config.yaml
num_classes: 4
arch: "unet"
norm: "batchnorm"
block: "basic"
attention: true
upsampling: "nearest_conv"
init: "small_normal"
lr: 0.0026
beta1: 0.9
shampoo_beta: 0.95
one_sided: false
adamw_lr_other_params: 0.0011
grad_clip: 0.5
cautious_weight_decay: true
lr_schedule: "linear"
Rows from block 13, named by matrix and row number. Rows with one number belong to one attention dimension. Each number is 128 + 32 x the weight over its row's rms, rounded and kept within 0 to 255. All counts start at 0. Numbers have three digits each. After the name is the row's rms in percent of the matrix's.
# v: attention query, key and value (stacked) (model.decb.0.3.attn.qkv.weight, 288x96, the v third), inputs 0-95
# proj: attention output (model.decb.0.3.attn.proj.weight, 96x96, transposed), outputs 0-95
v.18 102:174144174144079138146159104191103155156137080187198089113130137142166140097090119153169098151136081125156158039114136100129107183161148099178167155129132138106116125124111103114069171182165152135152149156047137131146112122069119098134130138144147184076148142188147110125159141140102137126
v.19 110:099130107131151150143118049137163075111115165082058153108141132088145097157169140064100156129107101169109147153173133118179104083121118131088161102094094141149108168140108148155146148147200112127110057175163211078092148123106146112138081143064159129166148158141163113107132100135087134136
v.20 102:136179123113194158049109107080118155085061160119124118140090139140108132130154146140105122124148124107124148131203131129153166133108170077181129132153168165103089156191139118131116106143157172113092088149099166136143175175146149122117115153121154167125084126140171086127132118103176112246
v.21 102:110188149131139065133122151171087061132112158140107112106169168139140137102100105114146136200106122097142126136157066113115107154138045139118140172179132140123113172207167147127191114153080093113121120083144177121114147120109154177140071159072129112164096136058162118148136128167096148131
v.22 116:097162131108144083108163157131173090110156168152067140151164126126139124129114132080125129096115085097106189165159111162157131122131013198148147135156153125156133131139099163164169167112133131128115168106158158153104095117142139180115171141089108151135164100068045198121134088124086134134
v.23 102:106107136177110185084124127127121117082182127068118163066126120126102091125195131143125101116129108120100069117176118115151172179103163158101114138128097103090126187155134088124102089134182145107118191124163143165145109156123228135186170094125152090091130126111153070147129107148084159112
v.24 106:109149077114156147143082092115102097070092145125156146102105091121146109111186177129084101155103189131153163180154136130195153126106172130161140081093164108110166188112080028147058115071126132142127157129146124132102112115188169126156155074091113106143143130114106128151111097159107153118
v.25 102:102110151141107099145138156142136173143092160148115180120120109163086169133150167106159122176157137041118144120174162158154069103120148130079084162119105097102106124120093170083108118140032180110125166071119154140163123083182142129136095112072121154155118088149088167164176171110149104152
v.26 091:201164119108104100129145167096109074084141130106103122107127167138089133100107077177100097150110131112125158169125113152112153169113111156051103131135135154073116172136104144137115134089126131178125145064146125141153134163134160175155147217123128107139037044075156093154126154104131130162
v.27 109:153104083109158161097181197064112137144171087125069091042139145121109159141095127169112141101156159124148094159133124120096113096121167067111128071104117160096177109133151155150120157116085178107126163070101198115092139144141105137126170098157176113097108097176122121122083130157153172134
v.28 120:124136118125132069086101122135139170117095127121085108139084118156110083150102184144174113100158088189118117167135174133092168132127173180064165096112138147133150183132129087114132154112174164224156146144109133082097102186145077099124112171169140159114114121129140136089117132047149074142
v.29 096:132124154124156127132130085116107109081097090148139163210074153112136045100118101194131154108113116127125107158100141151165108163110153133099123150157105140126156123116129157108137153125154160120084160164099124168110129189109161156136118184146127158176079113193136128077211151076219136144
v.30 107:149107118155143157128124109183166164108108104139169119169159160109113089119113090092141144073093128149156135147067117109166112085157114117082195096164151114135145105119147160091160167138137135147119124136133110155097065151093074109230125174170155097125127173177110147098113172145115172039
v.31 102:120128168114141106075140124100134128154105124103197077201161167141132174130138082201124136114089095149151141042109137075132097114116193137092124098072117149091135114115097160148141123114140140116135117099109159081137142140184190108080114121078091157144132114154106162124112105123118042183
v.32 076:120147104091143136136157125110130035109193144170184105108106117086152122113182103142129142171155122119133172127156074142139117083143075155184140135150130180122119070100171073117047131112116155154117157147110106098141161152118151088156144121131138077115167110073118151112098109185115174054
v.33 088:074134102113111096072130130159120064112110114092094113081161126101141178083102101110108179164060133098158127105156166101126128158197104141118073136136158132125150118190118105136159113175135157101170093135111148125210163127152164157151084150145142161134085069121142138175133103160134046152
v.34 100:101103139186099146099122135130160170079115125147120145096115142120168170173137129101191199132139113122110139166091136125135143134161118129126170118091091069178091132097160030201113126083065146140109149180133154141068044152161128095111083110157097102148129134155118142121127092145120151095
v.35 101:123100122133133078088193091131146116152105136104211070098121140088098141159136097179111131063176111161199155139204129114125114145232144070118096144097171091130119146109131154134156114137151147118134106154151114146143117141164082128099095122188111121087164114082129095127130096084127114161
v.36 118:209106091126090142108091061116156149148094160145138164125122129122104093159129117197146173153149132161092098106109148094133212095124168137093160080115127131109115110116119118157129136096116113205199138117124126128074095134151103122095101090162130126117080182164185153054126089130145179138
v.37 086:147111128105106086129112142124157158130183178166101136105122147083131138109099097159117153153088071159089085120166141127151161127148130111115146075078136022109094222143117114171149162109172125182121112112140147169080194085148124051159155113141117146147176165127125120104112141105124093154
v.38 072:150090112148169102167129133141104192105188112133085200092104123127146136117148177146143161106125230179168072160181126101081101110159145112115123182079119097083102140141163109059095107130114121137099116077099096190153135109131162100084105123120125174107108163109124110097084119122126122154
v.39 093:141112096136153084132097112121127094087069136155068151158148137098109153134129106146125038069143129114168132142196152099102113144171117127107108111176136166079114101105113129073116114113155118112104113079106115087121114085165255135113103137084158119161114151133114111133086096173122122145
v.40 079:099126115096113138113093128129137073116130164163168118136106124098131082187134140145121167086148143116062063115134101066106192104057158157100159103185088144149110121126135116130175081098133154115142122120133123093042091124117114104113143142143207091139109156152168179107152093210129135101
v.41 095:141105082172087116135233122098144127157104135122159131134161142044106143119151121151098115128150151181141141142199143075120121136227113136140160117163143114083098137096104117164119091192151119127121127117102050168135122115066096070118139166082154128115115080143174116115116140110127113113
v.42 085:157096136107152106082095124148179109151206155122088164150152155153147150157168122132128128129118159148051138088092131151148171109100120185077102082054128067103146121125131110128147121118121163134102110098114163117100125062128079186158142074108092127156118162125110132118125155176022130120
v.43 083:170156110155118140082101098124144130115080095114053118209134166144129174101154125173242167166113136132094110122076135133120117155089136103113144151077146129143129116135106101125152121111135077172124138133090103142109044180126115157127149143119111055138077135113122165173145086094129153080
v.44 105:131085098183102198182189131120104158143094119122090053146158145101113136153141116118118135098139150098146150114255088154112097102191137077191149116126097160129110079085168126118138149083114142131123130134112109110130101105112143072150127124116152118132143087110165128152152126113140143127
v.45 096:145107139088194158135183150116120094129117135156161085178096105146126127143120111114095071066131104128136146064209122201094089119229180098129068111139148141141090073117099168146117123146110130161159159154154089118152167152118123130093145148128138088090158100121072108111128108104161144126
v.46 087:071128112108197102096139138123161112165145128138104114143117120129116154144164111128120064179117096178089195124136123176180115125199090168136093142125183094142142176102105084130161135174102156142116167131182132180170136112115184148092121163095117086113150101117088069185121153119062103151
v.47 086:072094130123129118106066147145118126094160131120105121139174098167156130111110117187098122178114110126127104065152092110133096118147168085093099092127072098140111086195105162144102116132155143164128132155136142176098156089095100071137054137179109175112166130131117076098143105064144068198
v.48 072:075154054133160121089091092137159167167176106128155126102056150119153140108116139155093164128141189138123164145047182106140141129041132105116153120176094144117149135154138146172105155080158106143178156137121069103130152106085172145133142087103101137099122135161062172103086119138141116155
v.49 092:153136168093095124154169164143103111122184152123097145055144144100141111115101129117208097140180131093145186108119032110165094170116114123120108133128155153154114105172136081156183159144138119161113144127189171156156139136109101120222146111137095149151127125127133172198132130160089151090
v.50 106:168137094124095155156169153115154160119106088154080057151153103125159161111065143048116131088098119124084143133154121097164059133179091154104126083083159171152112069150141138126158112117163110137106123091107103092107121147119147109103150146109174086097090085121143160114166101214132140066
v.51 111:130120143151100089110083178106125128142130123179063110134145133120123125044166108162117107143115102105108145134125089096115127144155089074108077136084118060140115111153122113156156140141088156120114178156078117216173114147085141140059117145101093088147152171146224120174109151093156138108
v.52 129:136124146117125115189014154139102088139190145159115120180142129163151073122120102113101059086101158123096118094041152164123131127083094127153115102093121126151112070150114125115126139133106122132172166134142146114183184123128136131127154068087067173119126193139123164150154115136138091101
v.53 097:141152061102141195129138125136192139153154196157075126118164105133092149125130154105054147101115167143156148105056177134098160066081132167152170091137145136095185092074130163102117175098131148132170103131056091112130133148119102126130112121131129127162164184158129153110138137151181121087
v.54 093:055130129149135096149153138081123111088207166164141152184156191065157139126168131114122075092145105111130137155149142147169092102097094169136112116148098116118072129119112073109166165111136157120086105128114141189145132137118177080136139120085163069110147138142060134173134140078144056138
v.55 087:146054164130119136082170137141118110104200115058149188090130132076077105142097105157136165123142103097152133161160117125157104184197146128074080118098125098124092120189177090154167088158146144189137148120115133139167129147093087147160089154151123120121142104146173115167103170134105072111
v.56 089:135126143114141163127123096175127156141139104125204115200116116143091108145107072116156175138100110122147095099089187146074125119061179153188123143126116220131101123143172146113128118169073091176077125142152111043098126147108096169131131137158137133142121059110137110080136126136140081133
v.57 089:109091145173133156067187111088152201178127182135123089145133129111116123146127126098100127103122096094062128145138207161098109130166078094109132134120138115138160191073105145115138109124119127141108109111031105079094157130121124115111084120143131107158151132155117049102096113118179075178
v.58 115:140109108144113080100078100170138128108119085126131123168131131115124164129118094197139117131098137165114096098125139104116174175130128146095121149167141023098111212123137147144174138120159130129089120157160105219085110130116129195136051123140114097144157110081144136134114093143060126189
v.59 074:130077132080171121122127119117148123119151131140121070113126115089113132169105101181095132140125140134145112121130164123132095132180151114144115124151118110123155176088112154112224133209172140077107105146152097171110143174131089163203112100185111105183156102132140095166155081047149061152
v.60 109:087150140151061154139164113113083107116138157129147158082135112163157146085125126158123092141156106094134200134095136178157160201118095190131078164130155126123137195136089099147095165105130109049142122138146097159167165158131189146142168113100123121167150158053137170166091124129092159100
v.61 084:132117126153175088117113150135110199124188067184141145186085155162139168111116097156102170067128130133142110154105105129097122091122111161070126131045080062155078107162176102126171165140146109179078173121142100133137159144135127105129115121189070137126101106119121140132134132130187087110
v.62 068:122122131133048141125119151130161160146159162101133095129048170114157177095118149128111099107163177118138197111054171143131085129072120143087105089147096124105134079126187154150052141099124120160150136155078088097114128134159056112163125112151092124184155149122170142110122127101185117107
v.63 081:105137148084102126171189171119081164125108091110173119104134131124141058171157123137083112058118125139111136142163131141156117092153165130131206152142106077153137150133122138132143115170119204057126110143156193137174195080142126124142135067114153147061140138075104100103124156161108102155
v.64 113:114136081155231122126072120104140104112138212078113141133095170150138125117156180152147106166106169114123106105178110088153153116124172148135126209181136118182130134134154132137136111129180128090105119106121099116121181126156141210124115159127153125136131134087069205111155138112090146167
v.65 107:077162138066151173170119038117154136127109122142115114171135068151150118151162118070118067146105103168114150100100125124208090171100107146117120112138145124124147110165092135090146145138185165094160101136098148172129127106133140157167110081099160147113136102150125078224139164142107068132
v.66 105:135137179114212172189138141133084121154125019153165085101155135150129100103143201091140098129104069165138122129066078130104125142104115159137111114129069144119232169143098140136143162147077127132162159116123141156156144121110133164112156097156124154124117123111142148142138161083161110111
v.67 109:144195075124142160129160143147084086159146157118133142133131135186117169076095086146139120090179143037145111146120106131108117171139091081120130183150121103159117153153104125095106096132155049149110200096085073125140159163103146172180135166101149113055134135097145137144166120160111130163
v.68 099:126150056212121141137134129130152156104061117114127168181070113100122078117149143183129155110087131149145156150172145111063132127131197106175143158126108126111053128126138096151134165111138126095106086105094103103101128109071111169154106123092134136162142188165164033151148127147110126127
v.69 089:118156109100127176153112109113133113091135082156130045142158105135121145122108129134176094091092177157076141104135102088212067132055130159126128101126096150135143162176134131139101171163141132118229109084134119140125153126091079142097132091118193106115170118142162152140156128137130055095
v.70 095:148156120122141208153142137161110106132157114125161157109165120157097132106108111116174097156103080119079135191136102129121126205105153220122140140156140141109104163097158102140136118172166096093161086158158136134104159132098114131193087152130117076044188095113144135200122106108114163088
v.71 091:162155121043169149155128076166126157097102171143153081061108068109134157153157110134185086132158093136091122085104157141122118175125101189104113123179103108112125147108092155133224122146162128149124126136129132155156129123125184144139086093076113153115169074173134139197108093126140117137
v.72 118:169110120144140126153110174122079090110109138107160134139121166146117163104146147121108140139171080171116075118175122131093146147127157112091086131066121151062133077125127158156137094104112094172084157129065112052180077171133175134117071189168126078140118151123190165095168096090156135143
v.73 113:137142129115132138105086133085150161123120102157134114138197125102203098108097127008164084127143123148090209159099085124122129150114098116147109135144140159141160104112060060104097141134156151159148114120130160111149116131111102049102157151093112112173131122152158073175144193140139106131
v.74 102:135147124081139137148155068133166114159157120066192131102078177025125040141120158129192127070120127150161155122131127141194103141135153100141099153154093139100142114141120111158156140171108097107168108128109127111161100173123115128143082175133149140144139166169191110133177124114095178097
v.75 109:121128166155159163169104194118049102106148111077146156086091167137097160115138190143131126096128145183185117119114110111089111119114174085121102162130058144163152081137111152162125142127098123171155147134131144149117113123124115142133136159189088136170095137094156125064209103058070135126
v.76 144:103139089098132142093101094112169150127067146215133143113130125137109164124146121084110110147141101135093130148142218169158161121098137139108108093145149148126115145074057149122161094065163130166109086147118143109083120115179196096081068110066121098151140112121145143086103063142153105170
v.77 105:143129084184193122126131114136127117051159163098153113123113121148165133093151174145103152150125081125149082127111141125080142106144128186157104130131105151112106154165141169198072068133104107098162121044141124111107175091149163145085156088154145149151120130092125189121125066194106186140
v.78 077:134112163112145077111162161091127115128086107150133085127083156099083125128159130138155208150101119181114115102166144131129162121140094141130140151137108037170129120144117126148162140223133158171141083140150112193174188160105090119153154131138134062045170113112178156123110125094115147134
v.79 093:139148112174161171099135143144122107076160127146062221124094169129138204103123164143064105142102124125111117171160061172156072136145132077129117172178090127095093150111123132127121073123160083141127114111151078056136146156110098126153083167173179135129145171125122111105107146102099119125
v.80 109:118141101124078130138131127177112111109125101117150160162138125167109132140140163089124082171073072125152149138076126132040143207195111129140125174091104177181087130114104173110120153132095087084131153132091111147119176061089127119164154151118060102120135142117102089130132076107092096072
v.81 101:135150130129197077130092023112152160095125132113084109136056154122130095127168121118164117131089162095165180087151165170162194135141126113119144077189113174128162102140184103159138134121121173096106123086123136124152118191143147161074126143155147172153100117187081131127134130093147125112
v.82 103:115108160159200087156104167117120168151078121142093098112158133148132127092155179097132114091100105175128136132192091126150147089149120149142103124105062171105185145130141165113121168102139149102138140113140196117170129102107116091125132146184199168164170150128079120089207175083126083105
v.83 093:171112191129154132107148174121115096165133128123160128085119050113131152140167092140140110149109139164084135139131123121145145103134115168105152076131137134169168096120116081156142191153059117113219130156119155168171140108049066085148200069161152126127151159112114137159141154113145153082
v.84 107:100140115160145080107112138132185152110110150171118180186149114140141093106165238080123098081079108127183142151139130143134158134105136100118083128121092139130171074149099149116118111040134168100098077133133082149139112111103117063081131153109132126158125170150132118125126123210124076150
v.85 089:123145126119139102041119119123134081108164114162130133134172194129166157110111086130134092121145091094100125157144149163143116122096114142082198168116149157149144150126104196158106131093124054179122144083164093093088137114152131199181173171081154102078116132072140178106135121124169141165
proj.18 111:111102085117147103119084091124188150125098112178107165104131112149076075149177137124094088176127131154101149131186131109181128104106135110081071079164134140155146108205107150143146137144110110143128140105215087151152128157159148214132115100141128074184111136136144168092066135082127137113
proj.19 105:177168193133136160088121166115103160130113120139158131133119115181135154124116171208119123123166067079137113154134108137058218144145125168129121143177157137125123113044192179118140114160086163160106149119107098117104151092115173146127102121157076154140107143061147154086096125123164114122
proj.20 103:151153173153123132152108152157148157149150122158119192087185102137091131125117142176161173185129135068091139115123128149119152088127123149107141136142133127160173141140149177119129143114073094088184141082089137113106107010069151168139119126085123053075158097174091140096148144143107135101
proj.21 105:119132198143119152124103083139118099121131145173088177173096112186106146130127135103112167106117072195174118148156125139110156080133189108139194100133078136195172196083082160069120103120152116181149121139109110129121140129139139083151161138163151102130143147129152079089119104092178189120
proj.22 113:151126145084081141088143144151138078062142110087187151166073156143150168115143121138138144132126125147137099119080153138115191097144130072195167121130125142152115186060098123157126102095119155164127068104130106083095140149131076108112101125169185098133062136144180116096107156063131083097
proj.23 110:165148188136138145153110154142171116184149139135155096147113149125188107141062146130107105159144132142090176083111144189146129145124152180107098139128161116056124088132122204109103147156095121132171096153081120085197137172095118112059099158108134177126102146134152112084122143106220111129
proj.24 113:172098142168075091141174120165143120158108119104171067102136144101124132096038079161133132128120113143143137067114150095090131118167089141118121103112093106094094106108160195123107165131084139107129147130050123117152171116066139097105105153117101175173112077133114123130191186106151073165
proj.25 105:162151100125111119128108132161182117085135094107157115134085135074131086111141022172106108117097135143106095066054146099123169174119189111154153153121143189148149104116135078175099095063175069129128117147096121117105153148123112101107133127166135129120136109174105121129181070120167151175
proj.26 088:087185178172157100133122127144127147154169148131115131160151097117130142163088151142097136119146177105109135147149157154184080071142119133183157126149144096150128178153127188095211132083068100166129103150112124101110108143098116049152151139101147178114156137217126116094085149121166083096
proj.27 115:146164156126127083194113092125168165087135155152169172192135089102112155160147108094142135176175139087091105140122199113152077119104141132116134231196143156146104129160084117122104132111157076154094149162095134160168113121122139135175080110128121138094118128160116153088158104192110085141
proj.28 120:114225150134125166144132169137091112136141173120108160128177128089106153151128083056139076120112150099085174144139121142134079118133069078125130166160076118129103090133145119171131185112093152070134130115118129128182166067091163159102083113083133139164117180145186165158117153136107174109
proj.29 095:111161070117101123111132174187106153155142123111103089031156095105075167123131122119117112134108197123157169111177189144129152120172143100151142109082126148103159146183171109155130120132104110093181079096108149118131153093105111100161078181074175071143167122179147112109090114135135116094
proj.30 099:137168095096131129096158147067085114164090127140151139136114097116108183122183132118115152133105131155191153210146099111153057202158087160172115112100111134139133116094134126140121048119160117137138104116140142166186151141137125175106169109090127164151107114087158114113105059126153052078
proj.31 116:135087116116134104111107145142109144072110074102109177101125143123067143119127135112133128091160138102125180117134104181157094136090138122125100120173171124180162111166174061078085119149115039141115193130113131135104151119144084096179162096165097107109127134155170135134137218123171201144
proj.32 076:165146127106151103138150093088082148098164078169117131100139081113085078155104157116120118167114065076063132137115151101082138135071091158138156118134165132175199182188134138163155114162124133143102138106140113134093081144077131119177107113132151066120160193163124170165103161094112095096
proj.33 081:140116085145154146119114126120117099114131130134119075127113116123132086144134124100126103131117131131187082157125081123174123158095144141170148130199169069092147122168108066167113124099122143168112180155127109057077117165115102090095173176119109135160168192073055111133161130132035110081
proj.34 092:164148128187160129158157102155090113160118114144134123185087095137131120121104168111142126114146156131114092122097196092084128160131179113094130073081107139113156155183149149106168148051145145130186117190184171118189116129138124101149089132189148106148147148224113086167113122114095111140
proj.35 088:082174132122118151120108180121107153164121201133149170142139183137097132131115112142139087171098104150168103149044155114186127125059120178128150119141087141137165107144147074116097123126079124124081142107093156126060127125136162108172121120095104092167146189157118129026128113146183122131
proj.36 102:102150147150082116121143138187093101131130104060117137138143149083121217127060119071166157173162130095107168118111146176082124070135168093124153152146116129160126148128167135102139096133121204172162118164145139145140143148140113068104105139151116096055103093216135156119090121113138160149
proj.37 090:121061138175120162173128122156149086193178119145104093139147121084113149140143112149177097120109127089165149115049095143137119112118172113166171130130143178082151105114157132095110137075118097110080096158141175216090083048138112151122113181143124082160148115165124129122097125149123142071
proj.38 080:136141156123175190110130189107091103168097142112174139149056117130127159153139170153116151100112108119112185161124135166111145143120115150118113087089175129173160098094113126180174146158140145069133152133105149158073077134112187129122168190075129089200145155091133091097150088133174092167
proj.39 107:131107144070124147108068117111127105094099154113145111126137092150191144130084196116154136083118130134138124144140119157102137100159128142117129164039115120159160172136099109123159143154116095159073189134094124080125104100122094153076190180085137156099066111079134131094160196194116174106
proj.40 080:156109122106119072122164108120151129141144066118081108101167113142119177121085158139136137198111118157120159056131153144093129099141144114167107083089157128169091153178200108163127158103136114106180103169207100148130112138090104060104133119126102125044123105186110149123113101082150170107
proj.41 097:153151160138147123161125143153082137178131166097105122148182134133112126094085125147148132129087169125033108118082139145114143117133132139142137067129183132152152138198167118154157149093154156143140140130108146102043153115151088191105191088103099156130164246112114155104119091142139131137
proj.42 083:108129126150115124144093157161068123152084134172107092191130113131075119108076159099112069133146157086122155138208130190138142139153114148110151117087126134098135078109142158107179105106087120075137150113126113150091098139059094109114086222146153125119081077119124123114103205110094147154
proj.43 076:164083169154163024147158115133101114114152087087154142083141078090141127112110129068165133112187167106127091137097114103126129188142093094021083119148140168125114154146129143135139136153129169155161161139110184155161129125148133123100090099162154120118109106134075170134116138148130149207
proj.44 100:140071162115104111155118144130150104117100136156122139117069133138166098124106107164141149114137144180075076101048125130098183073134111165100122097039124079085137114212084148137137143092116148155095167116095125109103147106141098167152136053087142120098147162157187165131123110163178125120
proj.45 091:095146132089156126132071115079119151083121121167143172125144169125127140146059154156142144195155119137151113111056049145130153127097146173118113148093122130100135106153087135079074073135090108125110161084091149081110051184170110131143173075081144103131106169152135137112122112109172093166
proj.46 080:162212088135119102194107097137077138081103139179109142136164144140127121094118111078098105099113151117194128168144081121158140195096140171095107136105095157106171134149091094100130095069125078130142149034100147127071128131139082162112085142129172170124128120112125114094071163137127139136
proj.47 087:125024128117117125160168167152130116142147115164154147185167187131131133172104089102131103118144142088202108063053091095091161137147125106184125140094132177147142105125127132092058108080169120147089129107155122154120096098155161141122145181114167104180127127085121094134158123166115169146
proj.48 072:168135143139115117089110110107168162150136066120103142167122121146106189160167074136082104145135071165101160190193199139122120173181138077116152106152157139132116153090145153200093101128104121095132123134145129167046106136087169099083155157179133136109127142102167131153118161164113124181
proj.49 102:124121066141142098102131175135131126079147171235078111102125092096069060110173125152103138155113101082067106124111158139129116151149121125120154159137075155122170141164152129148122141161122120126175104125092123167090191133134169169127130107160171060134141123161157098191117074098135124091
proj.50 098:152112036152081122137139121090125149112117139095099109102135106173125117153159211131172132188131099135083131112084113154131143155073130154079072121123079114051145163143136154119156142133102161133174165141104124142101078174148055108128161088100137131132129190114108140158157148150085134056
proj.51 105:188106147094111184099152163164031096117129148146134092150127115127122092135123150067126144134096158097136081178078086126153106104150111107120112147105136169128158131099130085110092110148167147165132116136155164113097181099145158194167064098180170164154118137122030119150130139130124164173
proj.52 121:128063073103154145117117128136114088093100067141133081129121112135124140140168163079067100153147112115097144149191069164151112121114090103161149176161125129103098157112171153110155071149145139093137142117128074136111076100086129099134115168192198114156095097146207101184123116130127117187
proj.53 098:112078186156084133146109138149209128096079117089088062078101142096147121155165116130118101141143132126173123060175103114171168107160154117102143096174136070099120155114116181148148123140102112120140119121165125109117180122042111116099099125133070201099094140092161142124075146135111101106
proj.54 083:187087135155146161174039094097188120166174086169115134109134091177168098126102179117114077148050140139166112118145130096142123128158171120149112128106188179177164133179137141172143133079119098125166138151123121138111141048129104191127125132104131149138143127155162114131107123197123141123
proj.55 086:149159101151170101133105229097091139137160190156098120173132108098060067095102151154147114139111160101134125151061163143141076148108094139163181138129123188150186086142153115145134109119117123091151127124091110152084156129171165153134192122165126062181093130112105097128141133084145144116
proj.56 092:110177142139130105158118114123151139126112062074158180135127132103171155140135092181122106158158139127120135117136116132128063166104103147155103184212163123107124122129120148129108138141112193106085112103114081090203107218159150080134139162119052129179130122098118201143158145091155116145
proj.57 092:160163172191109156134077111111107155155135142062112120160105153152150111086119143157139113124158129211187110083084130132150129103213143154147123106059124143070118144105095137126110192096137111121113145150138112121150104057102098127159173182134073214155123156114116139123143159129122126092
proj.58 103:096136143142106123123135114125108077210095122104168124121167125147121143121096107075153125123118162018141127149120125128120107135072132152101120108155172185148124138120142060118095113123152083121131116096148153207083121103176165109093056149149134115171095128127045206111153115133141159124
proj.59 080:036107169162141099156160126121135111171128168142153104105160134110150090092115089133098102145102139164170111111081090162200136139088148105113121138115124158099071107186154113133098160087108086096156112108104116139108112106135187151074177142154137155099130155123182200040108080143161133122
proj.60 113:132193122092151132103164055099170127107137159169128095116089045149088109130163144055138101119028114139144108157150146133120124099128153127153167159179120133139129122070115104125126098146105051125105110114083155128194155149136076117191102091148131126182126166118113133150096112160150099120
proj.61 075:134142164176087157154076099127203130197074110164138128131100152123117163135125150120137092129109121109110143169070115153153141221092126125140083090147203189098140108113170173149156103106094128127136135108092131157077092113138206108127134107155105122130113077118089066077135136116149107143
proj.62 064:133041204176188118081129144111171145176129166145095151162103115161124084100153103142129110130172096122055118146147146127134124168175125083136140092098137141108109141094143146106144088203086119106162089175150121131149111148070146128161164111181126141147087174149168107137147170154124142192
proj.63 073:088148051084104200150102107124151177169089132145078127127112128134124141141120124193084123114093111122128159148126063164159182111069145160187138105117121079110105118119130202139174170095143118069134143109146114087097159087143104114177162106111114136125152164175169114095153062096133121109
proj.64 107:146165129154088129137171126082087162137097114146088101142128146127105150145136108072138109139191150147091109109097104164164053133159141147105140118154070095035160148125148154052128190064170153124126212133173109128151103148129104116165117116120151175131103093137160079152124075122150107142
proj.65 105:111183131110116178102106193149081112125123131114118119138123099110206154124068191116184161131144116108128097143111184168128101059120102146142110147110210121101094155133127118108142098167119159168117094093190105122109092169136191099152158088107103136110115073128097104096143050110140156117
proj.66 094:136154146160154181106134120124132122149164149069105124131089103089118087139163108143130141103143082105144142116166149149139109082146182137110127135133182145103061129170098067191103085159146138152176067147082089063077127143118114095128109133099154108094091135124155175133076065129077189070
proj.67 116:118069166140093131167076171104142165160141100091061080156153147046112156119168079175109169160150150158107141067121119145145114109095146149127179116113151117121128136107174154094188096138068127125158132124150179090167094112100090164114113136071118129166120052125128068101120143115150146114
proj.68 104:143114127076086131131092117122117131113174155116142167130164145193099146126097049099095188137129145132111116134111147110141160153093119150117143080144086098117164120080114095113142122138138069144200136075202172127219143132136113122113150100200171132100146127103110198148081157113112077150
proj.69 095:089142171104118166073154092142150105133119123086068137168138117122153175144114173145152137109208136154126124145123104110171124069195136097160170145042102157119170122143126152113153059103164147177134152161146132169114083144167189154160128128113127108056119107180165100118098104089115138109
proj.70 096:105149197152130139140080143172085123145167166097082089124055169085149193124072060147157116090135175111141109098125068145202111081146146049132165147111127117087138139096126130138136143141109120133085147170174139130132135113113129140145182114084099115175130140177090096128138169119114167153
proj.71 088:134142130129047110133098132193102149143159148118072168146145137067170124135129095103152131099134118059116115143121121118103157064157132162151149181128188175101094127067101095140101117167099161119088118104141114079124138122091149166184174043150148115216097106136128135122129102113163145153
proj.72 113:100071131099151125104101087099129142152144095132090153168102160156078108163210067126090110157089117089080150127100136135168146075092163145123140179175135120142114150147127108151112175124111114062140157063165154122053106125121091078099133085099170140105125182101160154182086155142109118132
proj.73 117:122129153090201125081117113112126044121119153086167135165091137136105140194042162135125140152145105146114102134170192108152128119118141131129141106087222133119119133153201096186144136125176132105078106201111103123117114163166158152107110114120169113123112129155109145079087095132092143106
proj.74 107:078155148072148126067060069105105105095150066093116182127198071142158130157134103151175071108143121079075117107087155143104155124105110121103170102149100138125152131089103080152141188114195140116125147088176149164160104123134114111129131091103079112116088103099146179148125160134127109136
proj.75 106:123104125166145137105182075085132113141065113048125098169134139068143106161194137096128128137086077102149098113127108157149092162148100154107128117189110153091100157122139070148151161072141160155162144104108122090065157133110069104104097147099174139087143141082131167114127105107133152050
proj.76 126:144093135130113139137175145163125122141105149171087074132114117120134121121098087106209115047158119094142114178177156113143117120123096119152140178175143101126182084134144114191082135187135151095121118117131112175128164161110118146215195105176169113160168178131139083079117121176133140110
proj.77 105:139211137101049179135165163066106203121136153157122183125136109099074062147115128111090084102146160129123099152183096122170138153164115073114130172144090148122144170111116163081114148148139095156132167136138118148097104149141136147119095105117175101111153097157169134162103117061087084124
proj.78 083:125144113150132146139036106152114091088184134136121141093185099139160157115088153151106074106117196101134161107088116148079088135150109138082092171100067123107102112119132138095117081048108153135144123125147100122146107132091129120157189129157081182181129175174187132157098098155161144145
proj.79 093:080127108111125134174118112097133119143177089068128105106136154102021128103199100165156120121126118134109103080100104174132136139090182218114165086165103126099179126120149178122123124165162180171166154115169139162144143143145126157136158161057141152099163144086080115119109137110110135142
proj.80 100:142161198107177159155141193090132126157107200102183113121095163082147135113153054130113122055133163129151157117137125148168145117105126153134097119169123116076089140166146082166196144125090104140109121095106172115151112102070139131051176101184163113100120118168131173147130132108128123143
proj.81 093:136186128096109092086158074110167172142140138149148095106147113171140088150188112114156126124143074135123173132107151091132126170080107162159112118139137065076169108111117131130119131151178123191115079093178071118050062158106120113144125097159129162145051123134116203135110108104114106123
proj.82 112:123147127178118098097104062132125115109204141115153183092081138096135125169095149091082077211138139137081116159100136126140102142051168150109153150162112114170128117164120143158104108105090135173165102164134097151108133163116158072140141110180118112065095172190185145141115094139103128110
proj.83 094:101182141182138112146154108139158086109174113065153151104135158120127094095054224135137107144098119136179144106173108083108078148182123132171125159123113147137107113143119094131075138104113130147052120137095101140059115121121193080137133140145137112086111115171079093114140163164181131169
proj.84 095:090118104105161163105154120073154073102114175122180159130161120126141104082121147082143134175196144145058142125197168132150088155090137196144144152206119107106120149158159143110107145210166079099142101112121141126147114146163138141176128083156097114103112133127150144140124094104140100048
proj.85 096:097100163162139122145210149150147116145159080150090104115138150136095135190150092199134123100140175129124133078173096113196096140209144105156109082137144058100152081108091141111127139164124193081168150115096167151148079137157142185089135151121149129096150134133142082101109160128114120088